From a checkpoint of a small contrastive image-text model.
Training: soap at rate 0.0044, 5100 steps, batches of 128.
Rows from block 4 of the image encoder of a small contrastive image-text model, named by matrix and row number. Rows with one number belong to one channel. Each number is 128 + 32 x the weight over its row's rms, rounded and kept within 0 to 255. All counts start at 0. Numbers have three digits each. After the name is the row's rms in percent of the matrix's.
After each channel's rows are labels from the 100 images, of 14976, where the channel reaches its highest value: "responds to" is what is common among them. Only what is clearly more common there than usual is listed. The data: made-up ball-and-stick molecule models. In brackets: how many of the 100.
# convs0: expand pointwise conv (encoder.blocks.4.convs.0.weight, 160x40x1x1), inputs 0-39
# convs1: depthwise 3x3 conv (encoder.blocks.4.convs.1.weight, 160x1x3x3, trained with AdamW), a 3x3 kernel
# convs2: project pointwise conv (encoder.blocks.4.convs.2.weight, 40x160x1x1, transposed), outputs 0-39

convs0.85 104:137164071085189144164171107107114142154088085133078111104058099145130132141180125164133128122161141126158107146196119150
convs1.85 138:083087114149127075150153098
convs2.85 153:076125062164157164151105131159130114103133128125117145187065066152165127114122177146111115132184125164149196136119125099
responds to: dark backdrop (82); balls: three (74)

convs0.5 115:108082134144080134171145082208085148083165148144148169133141096129129167128096129149088101074128091139167070134124110104
convs1.5 158:086153072137141155106143083
convs2.5 105:088153104104155204110140146107123082145146077120134133149160144131135127106125072114095116114172161116160195097210112152
responds to: green ball (100); small balls on sticks (84); balls: twelve (26)

convs0.18 092:162175150180167146196166155147129137121134161122114117154150153139171165136057110162135104176113117110174131108188112081
convs1.18 075:124180119145197160112137133
convs2.18 110:100103084044061094070087092083123113178145110094120108109114119147109124105159161111100109116161160141126153137096141086
responds to: yellow ball (97); small balls on sticks (85); dark backdrop (85)

convs0.40 108:146056136136128101140115183193124196112158099141131121150166146122186161160093149105133155134097095164122191093105137141
convs1.40 117:171142084142107079095095126
convs2.40 125:158117144143093112079100106062174165114126106201160146153193145143127117109155097151106188151143144100094087120089111107
responds to: yellow ball (79)

convs0.122 054:133134183086168092171135093179116111082127134123102131070145084141092156145097129140083154134094062153155156071133164117
convs1.122 076:102169130148180094094094112
convs2.122 094:123174129103070148147109147115144085216088165165152097111147121144089137073159108189125126133142102142105133087185123146
responds to: yellow ball (100); small balls on sticks (73); balls: three (27)

convs0.91 089:097140094105101132096141106150156146102143119121141208141117120171115109173139133070075098119150139143153180044086123092
convs1.91 073:093147128117086086171155165
convs2.91 091:118157078100136079173104110185079128134116093148100154117054119132168099175153166139115141106098097053152143137133127100
responds to: green ball (88); small balls on sticks (74); balls: three (50)

convs0.17 081:158175136186108188161130205066150136129111108117095095083124185143112131138147136139097128104103143114184115131144073149
convs1.17 094:139072167139094147145079137
convs2.17 077:170158129100137187129143153115098146112112080161170109132110106133108111105138051108048101111152103118113135080090074168
responds to: dark backdrop (97); small balls on sticks (96); purple ball (86)

convs0.89 068:098147149100169088125141139180089105148120147126138142125127061125105080175163088083120158109115082093164204167098139113
convs1.89 053:183153153099129139099170165
convs2.89 060:161135100235128107099117116150156166148135084128119122175132115146180160116066110135110057118149153149126097139147155155
responds to: small balls on sticks (95); balls: three (25)

convs0.4 073:149093151086163079176160096143125167163101134146180171109133149148112144127165194107112169107167112130098082063151148131
convs1.4 047:173109067155168125108135148
convs2.4 076:157126166151126079104164190166107083140154135156153117086199143104090090111135084159096145108109132121138128152080192101
responds to: green ball (97); small balls on sticks (93)

convs0.103 113:154146101086117133158088162120139078179068155153044077108148144078126121119084157172148165111128152153134123132090132105
convs1.103 093:162122080120166104143174093
convs2.103 095:086117132137122102098166109114132060182142107133116147199103092176167145121126105147138090081200164084142171107123138124
responds to: balls: three (72)

convs0.139 085:097171159148149113102114130131140113187076095168150105151107119140115107085173136131121109037125080110171070155140162102
convs1.139 076:170140175148096112094134081
convs2.139 089:166143153102128095141156131183079158122070084090099111141087062148158141191156124112139104099141081081120156086141137115
responds to: space-filling (66); balls: three (26)

convs0.80 082:095143122126107168121103093065131065128140093120110112155150184133073111136135099120127177115214145144141069095141139165
convs1.80 067:135184157125152160174130166
convs2.80 091:097079151107144101119155146093111111156098192149189135089105184100116186074139179101132133163135125133099183115129164124
responds to: balls: three (73); balls and sticks (62)

convs0.1 120:136119158154081136071144173143112131114231138174096101091117165121158157106163093076131154140105104084151115120124099108
convs1.1 117:124076136098142151070126166
convs2.1 087:114163128201146111183117142103150129181167120163158159148100113121094111148087086150144144177137123062146090076091100103
responds to: yellow ball (71); small balls on sticks (61)

convs0.88 095:127161102120095155128127128075119216093150144115153191156133169156160119123098156080131136138157113161079174154073104111
convs1.88 106:062100147092141167142137150
convs2.88 095:148156117082108100112095131137097155108148123140112089165105035150097138173129142152111103065157176151178173165144156121
responds to: small balls on sticks (85); balls: three (69)

convs0.136 089:187123143108155143171130127162107097073131131066148179195133096175158125159155125155140124099095095184135109166118173139
convs1.136 097:140177165110146150112072158
convs2.136 092:192116191173119174153105120099147100162109115123064109059153137111090155113083140074152167105135121149158112140127096155
responds to: space-filling (91); dark backdrop (89); balls: three (41)

convs0.49 095:125143089122111127121104162168147124190167154148119143130139115081058124117078128093147180133169103157132072119049158152
convs1.49 094:110153174102172171168127139
convs2.49 101:096128159141156119168183161096154176068171106099180118117149168164100148143102074096087092132125091127108181121146117094
responds to: small balls on sticks (83); balls: three (68)

convs0.115 084:112095139159077130154126096107160147142175097179202110138136091146147112134116110107099108121106080098177153153172047136
convs1.115 069:137170144179117159124182148
convs2.115 076:158112097068113122085132148166106076157084122129076139133119148110035114122112075134131112153153097166075129099117169116
responds to: balls: three (67)

convs0.50 091:147089134152150079102145133150144118101149203146183173127070188173111069121095122112135123148120169086133132089142156154
convs1.50 086:077093167145122139103077143
convs2.50 075:149111110071122138056098145173157187152135179137147200151174142143119169147113130096170108100163148123102140117076109129
responds to: small balls on sticks (65)

convs0.52 064:154165129071133131124081134096128129102148158118153086118179147178097143117090149168135169117100062150113099097055108080
convs1.52 068:096083111088151138089086147
convs2.52 068:110118057141172117067100095148150152126137154131088091141110084170111173101131109119161181139111144067113154141068132084
responds to: orange ball (92)

convs0.51 079:126068127178095157116230075136160149094149110124143138122131097088084112129161072112079100152123094140132124101149121120
convs1.51 092:137129193158102123151079146
convs2.51 089:161174113098154100134121105191129096102138104110108078120115119069116099057160147143126111069152123118057120122082159160
responds to: green ball (99); small balls on sticks (90); balls: three (25)

convs0.148 099:075132087124076138104171201164166187135127125122139128088160110126131142160122159135136119150056156130164165083116075117
convs1.148 089:106082165163105100137157086
convs2.148 095:142109176139167199067137111152176162157177116206163151113158148133160075106120123088110118149141123115124142161111169127
responds to: red ball (99)

convs0.41 135:102094137171151085176162070187117124103082072141142146136093148150136112171121160121146131175109118180103110089126167077
convs1.41 142:105131100131188087095091117
convs2.41 127:158104189141140100157161143135089166029083118144081176130128138110153144179103168154153110110158146109091100105135130107
responds to: yellow ball (76); green ball (75); balls: twelve (40)

convs0.151 109:079121113091134157143129139129226132142132091114080061105160096120136142133074133135139116114119177153142155145091143056
convs1.151 092:078141152117136108099092185
convs2.151 128:134133109125134144127168111088164177102094136170155146187078101181150106187185126114098107145096095162151088187108128131
responds to: balls and sticks (65); balls: three (31)

convs0.16 060:149130114141101180126134129167112103093071105107120090090133133143167094092119150085141156048118077100093145120157191084
convs1.16 062:101143108176167126177153161
convs2.16 073:197195121141117094124144148168170158139179159120151161127143135125139150123105073155125124185140163115146062117105124197
responds to: green ball (100); small balls on sticks (97)

convs0.67 126:109126099149120123118114117108155163171167114162153135143090155166122168199119189158124183147202156151141112110107194117
convs1.67 104:086084102087100095112106105
convs2.67 167:121124136103126092104083142120137134128157193154204142095136180094111114114082076072178133153172069106111119140095128136
responds to: small balls on sticks (92); balls: twelve (33); balls: eleven (26)

convs0.59 109:143154142140142097131108160133114164206204090177108190086087142116112115147082132125166131092167113174169144116117128136
convs1.59 125:168161119106129176143084089
convs2.59 114:147132099117072094133126147112113149105103175128177087116174139103138125140147135155056172107069100074163073118074120122
responds to: blue ball (99); small balls on sticks (72); balls: three (37)

convs0.99 089:170115169138174092100138096150159136162121107124085071163204123165130103120128143128144149161138184074106143194148155110
convs1.99 081:099107085089080102151156144
convs2.99 082:226169124108134132138159169140172155167139138094051105125098097167144146109145141156121127160167174104125180113144119118
responds to: dark backdrop (98); small balls on sticks (93); purple ball (82)

convs0.22 124:217138133148088106117125131137174067116094101122074119109100136112133081122098103129130091175105079122169163124192112139
convs1.22 121:083107128163101122079173111
convs2.22 124:178120191077152170110143148185138136149158143097091096131176112189149113128116190120156154084120154079134120112114148089
responds to: purple ball (100); small balls on sticks (91)

convs0.135 073:096165131074139147102154131137109186043150165153152089168156178166122136136112117137169111116132179178153121114132167086
convs1.135 056:101179121128199126122132101
convs2.135 098:180124147190164164154153142180128076160120089079134092159096144101179072123154094105115108126119097115118135123071083116
responds to: small balls on sticks (96); dark backdrop (84); balls: three (44)

convs0.60 078:173107146117177143093166163119131103167118112132070137183078122194108143135218110158129114135129086136092117132106104095
convs1.60 096:150173102179100129132173154
convs2.60 095:181103169134150169145164122097161138072135154127177164079122113097102111078142095150164163112077196110150116079136129118
responds to: yellow ball (99); dark backdrop (76)

convs0.74 076:137153144122187166128161081149172105149149117139114081174169100194131089184116160137138149152122095166057136125112098108
convs1.74 056:183177099121103102091118140
convs2.74 068:179060137124096131109085108086112126104156135156097134124162110122076109104168111141087169121107112041083127124141167175
responds to: yellow ball (94); small balls on sticks (82); dark backdrop (79)

convs0.100 078:110101135125088101145166132116199091102130161114098157087116160069127182182092113095125087138143064177170121122132148142
convs1.100 093:159182095130155179120149106
convs2.100 089:162166074141156143162091144123050140165132062156124090168147065163121116124160104162119150136114188096130159109109122116
responds to: balls and sticks (60); balls: three (55)

convs0.48 092:149105123131146092102135187095124147113185126163079174122098123167206151141110108173123132050136150118127163091143092103
convs1.48 088:154119155117133152191168165
convs2.48 095:088125107123148127112119133116166163086061116117128134132172073097065131133164112063134145161100098171114068189151126137
responds to: balls and sticks (62); balls: three (46)

convs0.137 086:115118115151178143145108118170106112136083114112094092085139094193095091139138106152089147126125069059148114168168190125
convs1.137 065:162125099078164109141126075
convs2.137 071:127127207143102148075181165205141120093155096102126134146162134165119177129150132153112145096160134110079145066121116144
responds to: yellow ball (70)

convs0.27 080:150150189099120109168177105120094094108098123139121119073070091177168154115110136097093091126159062098154097126141168115
convs1.27 054:160128114169139099163174173
convs2.27 070:085106047129119155168092148105191142133141161091142155164175149099134103135147142148147152140038164126126122142110080117
responds to: yellow ball (80); balls: three (63)

convs0.108 111:151138135190161151116182145058144104109087187115094163131149137138127165154151090097119112123105119098098117209156126087
convs1.108 100:098122116143155063134179109
convs2.108 097:091093147157188137087155160142125132088191136111148172139153180124104117137098101100112117181142102158171180116162101187
responds to: yellow ball (93); balls: three (47); balls: four (29)

convs0.39 074:114084129148130169164064125131096083098122130153091176137068159148162135130105149096057090103125144058105133124125162154
convs1.39 073:101113124164070120108169090
convs2.39 101:140066109117081103111173132076125181097145091141124176140095118141150146157158173190113165065125105093100135134125082107
responds to: green ball (97); small balls on sticks (77); balls: twelve (31)

convs0.28 089:109112094108118130141144118111088112028159155078229145142166136111117138144187118160130108111122102125118092102113144108
convs1.28 080:122132156127115160198139175
convs2.28 092:120141147105125142096100103102148131234067147171072142129130131148141108108130110085134168134085105091151150136099149193
responds to: orange ball (95); balls: three (43)

convs0.113 109:057106168153164140090113148057090186157131136155107120128124132152146103101149156173052145103085128139158102106100153123
convs1.113 100:073149120153109095089115172
convs2.113 102:154105122139181139200138071084160111101099094060127133096135088140162145137129071103100116135124132157169116166162084092
responds to: small balls on sticks (96)

convs0.46 116:104166153122088115083131114162158156122087088094117130139091161150107117168159125141119226152145171157132090124085188114
convs1.46 127:094145078145133139073151093
convs2.46 113:160137137140201149207153097120138109151145052122073153079129161192119089112143139110134092165114115141123126122134090116
responds to: small balls on sticks (88)

convs0.127 116:087199091100105107170201122099125103094164122148148120114088201118132140108123154146092094143122132126186137099168166109
convs1.127 072:109148156077113086126182119
convs2.127 103:075124167090131119085098141120116157130176140167117172131166131108096114148112090106126110143141071143136067202051136128
responds to: balls: three (42)

convs0.23 078:181098105126145111157097112117131201166118118147131165139151193169048163115091106150133132167130083080173129154132124133
convs1.23 064:183151137169166123130172150
convs2.23 073:056134151141116170135184102139127045136119114129142082128109080074147082142146133095129117073151094145098101091144166114
responds to: small balls on sticks (69); balls: three (64); orange ball (59)

convs0.44 074:136155097053154110163168102130182172126098077153131143202082096166112160127144132120108110099114154120165175118148111093
convs1.44 098:174142174166117171147156118
convs2.44 100:168177133133079131077139170168138128130131164142182170087189150055137118092118130138146136163144094160083092119112120166
responds to: red ball (100)

convs0.96 060:166137176086145129115102208093120171133133149154143093175178151163095174109110140146140201106155107122170116160114156122
convs1.96 044:125108187087119098103085114
convs2.96 091:142100150108157116178157106105172098198123178081163157116131138164162082085086099135091151106156121180150170139123095107
responds to: dark backdrop (97); small balls on sticks (70)

convs0.29 106:124099114142146080157145108073147166119097104132087152135123101112131086113150154178125075071083152125171116195181090153
convs1.29 095:139149104173175160113175148
convs2.29 101:105091137116113118061080137181117130123197135113140132094149157112131149096065127121131117078168096096083144048116114136
responds to: small balls on sticks (71); balls: three (60); balls: four (26)

convs0.82 080:122210176157127107161171187131092116118171117146183093076086082097121168144103104123114142129135109107147163121079136136
convs1.82 077:134069108103158097098122085
convs2.82 072:155155093128145153134116097132110065130122148131170119094097153180214117113105178175108139124090113157085177143125181100
responds to: yellow ball (99); small balls on sticks (83)

convs0.11 100:126124089122128112097104132154138141111128152115158139180121122154067127166194152047163090080089137079120178126177132109
convs1.11 091:074140135139128188156089119
convs2.11 104:154111116097123148149114114074119141111147119094083135088147115082114144027082095116105106113167155158164101091179103164
responds to: red ball (100); small balls on sticks (86)

convs0.26 085:171116092082145122115166111076075156130149128085139113162090091127104153111119050126122057098186105114142105113094125150
convs1.26 092:154168142147126171142185161
convs2.26 100:119118130150096117112111122170127089184111222109140173107148064128119110121125173124142148111133161104153110200094182108
responds to: space-filling (79); balls: three (62)

convs0.36 075:102126083112111165094108135144132120120104120165201127151139117043160120109131141150121086079108183066077163109146123160
convs1.36 076:091088163116168164147154159
convs2.36 075:129144097046124137074145153097153172126114153095078119116162111140070147145130148127082116132118057138193118167168137122
responds to: red ball (100); balls: three (58)

convs0.62 096:182138078132146182118119112136155088090074176102108159108116060102121132166177074113127135162150077155128155090115112130
convs1.62 119:100154158145130158128057152
convs2.62 084:128150169076116058116115094131176103171192155148144146137138166111150089142045142126139178089132155145145104163153131124
responds to: balls and sticks (86); yellow ball (82); balls: three (58)

convs0.132 083:132155139078159084102122111139081133127141093094178111110131095183121130106133122219068136158158080161115143091113093150
convs1.132 062:125149112084138067120173153
convs2.132 084:129136145136143151066073162057112152151119178080171134094159137054100084123132133104144147121112130142138100187105128168
responds to: yellow ball (98); balls: three (47)

convs0.106 120:113107123144085185133109118089129114084071174115149142128135080135080138171180118141119180203153110113140065160136122127
convs1.106 096:109122133105101182123142194
convs2.106 110:115121097091128097128122117070121095169180135155118124089098051147124132127059034157092131126139125099158110115123151133
responds to: balls and sticks (63); balls: three (54); balls: four (33)

convs0.112 091:126159166121139113085164102073137113208116072163103114094113177107164124119171147136103122176131083180144141075131108132
convs1.112 077:136116128097154097148063170
convs2.112 075:128160137116128141151185102140091172090134104151102122076115140161177122185129156140211064131132096177123140169125108160
responds to: yellow ball (100); small balls on sticks (95)

convs0.7 080:213177109108105208119171149170118110132151160135106130111174163094145139109083099122138109099144083124163146119168129168
convs1.7 086:137182114149167190123114131
convs2.7 106:032053082113137079129087108071108170134133110122112152146114126150116111114122155128144119182107128142154107135068124091
responds to: balls: three (37); balls: four (26)

convs0.9 113:123063085161142194132178103071137147094109163119147138094157126103131133150174100159125114184166131129112070145181103115
convs1.9 148:126107072095158143077143152
convs2.9 139:083118112180143092156108137126114092132194076174116155076107068133077150155074107154095119137095120117106113142140154075
responds to: balls and sticks (75); balls: three (59); balls: four (28)

convs0.77 075:147103180174124072146120076151120148052127137093133098136048092134125130138118173169090138141117111160099141069148123115
convs1.77 096:102133108161186180149146116
convs2.77 108:144126123137131158066124104133158118230133180150119081091154180126129155082162150137139146150136098162152191116129162140
responds to: yellow ball (100); small balls on sticks (97)

convs0.131 107:147156143141122110098124134156166097097163146129093176110153186073084117088133098129168117164146175076150139070192107140
convs1.131 116:088158166142110147094098079
convs2.131 104:144114068104134161095102148126096152130127144117124095094171155084050168122053146113054125119119121109104142101083142151
responds to: balls: three (41); balls: four (32)

convs0.58 108:106130086128120097185158075071140176124104104134139113152091157180160096088127156101108124095103127109099113068100063154
convs1.58 082:095145095095160099144073151
convs2.58 093:071105131089149134149128112140101130152080089132137075079107169151102088159198109112168080126149178134184129084133127148
responds to: red ball (98); small balls on sticks (64)

convs0.92 123:123114178141163107180196143096107103072134168096145136120122103139095165115169083132122146169114093182155085140136079172
convs1.92 098:091166072107150103122088129
convs2.92 106:080097133163077098105125087135094109144094175096146090056088142120095168098183148181128119085105118140106088104152141135
responds to: yellow ball (100); small balls on sticks (90)

convs0.65 117:172179109056111134089142091118124199123116138174128155137093116194136147110163127097080102096156127120141162080111101099
convs1.65 147:123137095131158107081092073
convs2.65 116:145129091175122125173155105154116070119160107120067085118045056175113132152137137120103086116136102142183136116144119133
responds to: balls: three (60)

convs0.97 115:084151114121143146158119144129148148129074105124206085138115090113072117154110156094103087133063150095172134096170094177
convs1.97 104:126084118102176103100149079
convs2.97 116:151123096137099134091105124108163158093129132075146110143144166152145139087107116113112102106138156085171181086165028173
responds to: red ball (99); small balls on sticks (76); balls: twelve (27)

convs0.64 079:157121094148073106108124094105136185143055165176089159179126145130127139113135100110115153080164148120088141187141184112
convs1.64 095:161066153096141101119140089
convs2.64 087:137127125155166183106123138122106103165111143085102077133138110105097137118135110141132141108183175175156187148235129140
responds to: blue ball (100); small balls on sticks (70)

convs0.150 070:185169081140126159138126147129138177137094134178134121126152189163150127141162171093068171110094138144157104132064146079
convs1.150 060:148169120159127089111102068
convs2.150 080:190171123139139180127118120132145124077131157084048088130133087122044140147126158119132139095168129120095109091092116095
responds to: dark backdrop (100); balls: three (82)

convs0.73 057:142135152116112169137168180190127156164113147140084143118108197156069100112139167114091104145157165151133073150157155081
convs1.73 046:146097174167099104175141150
convs2.73 065:058098137083059102096123154133128151107152097135180123129136086116136105135195128176166119170184094152122122123124176151
responds to: small balls on sticks (100); dark backdrop (95)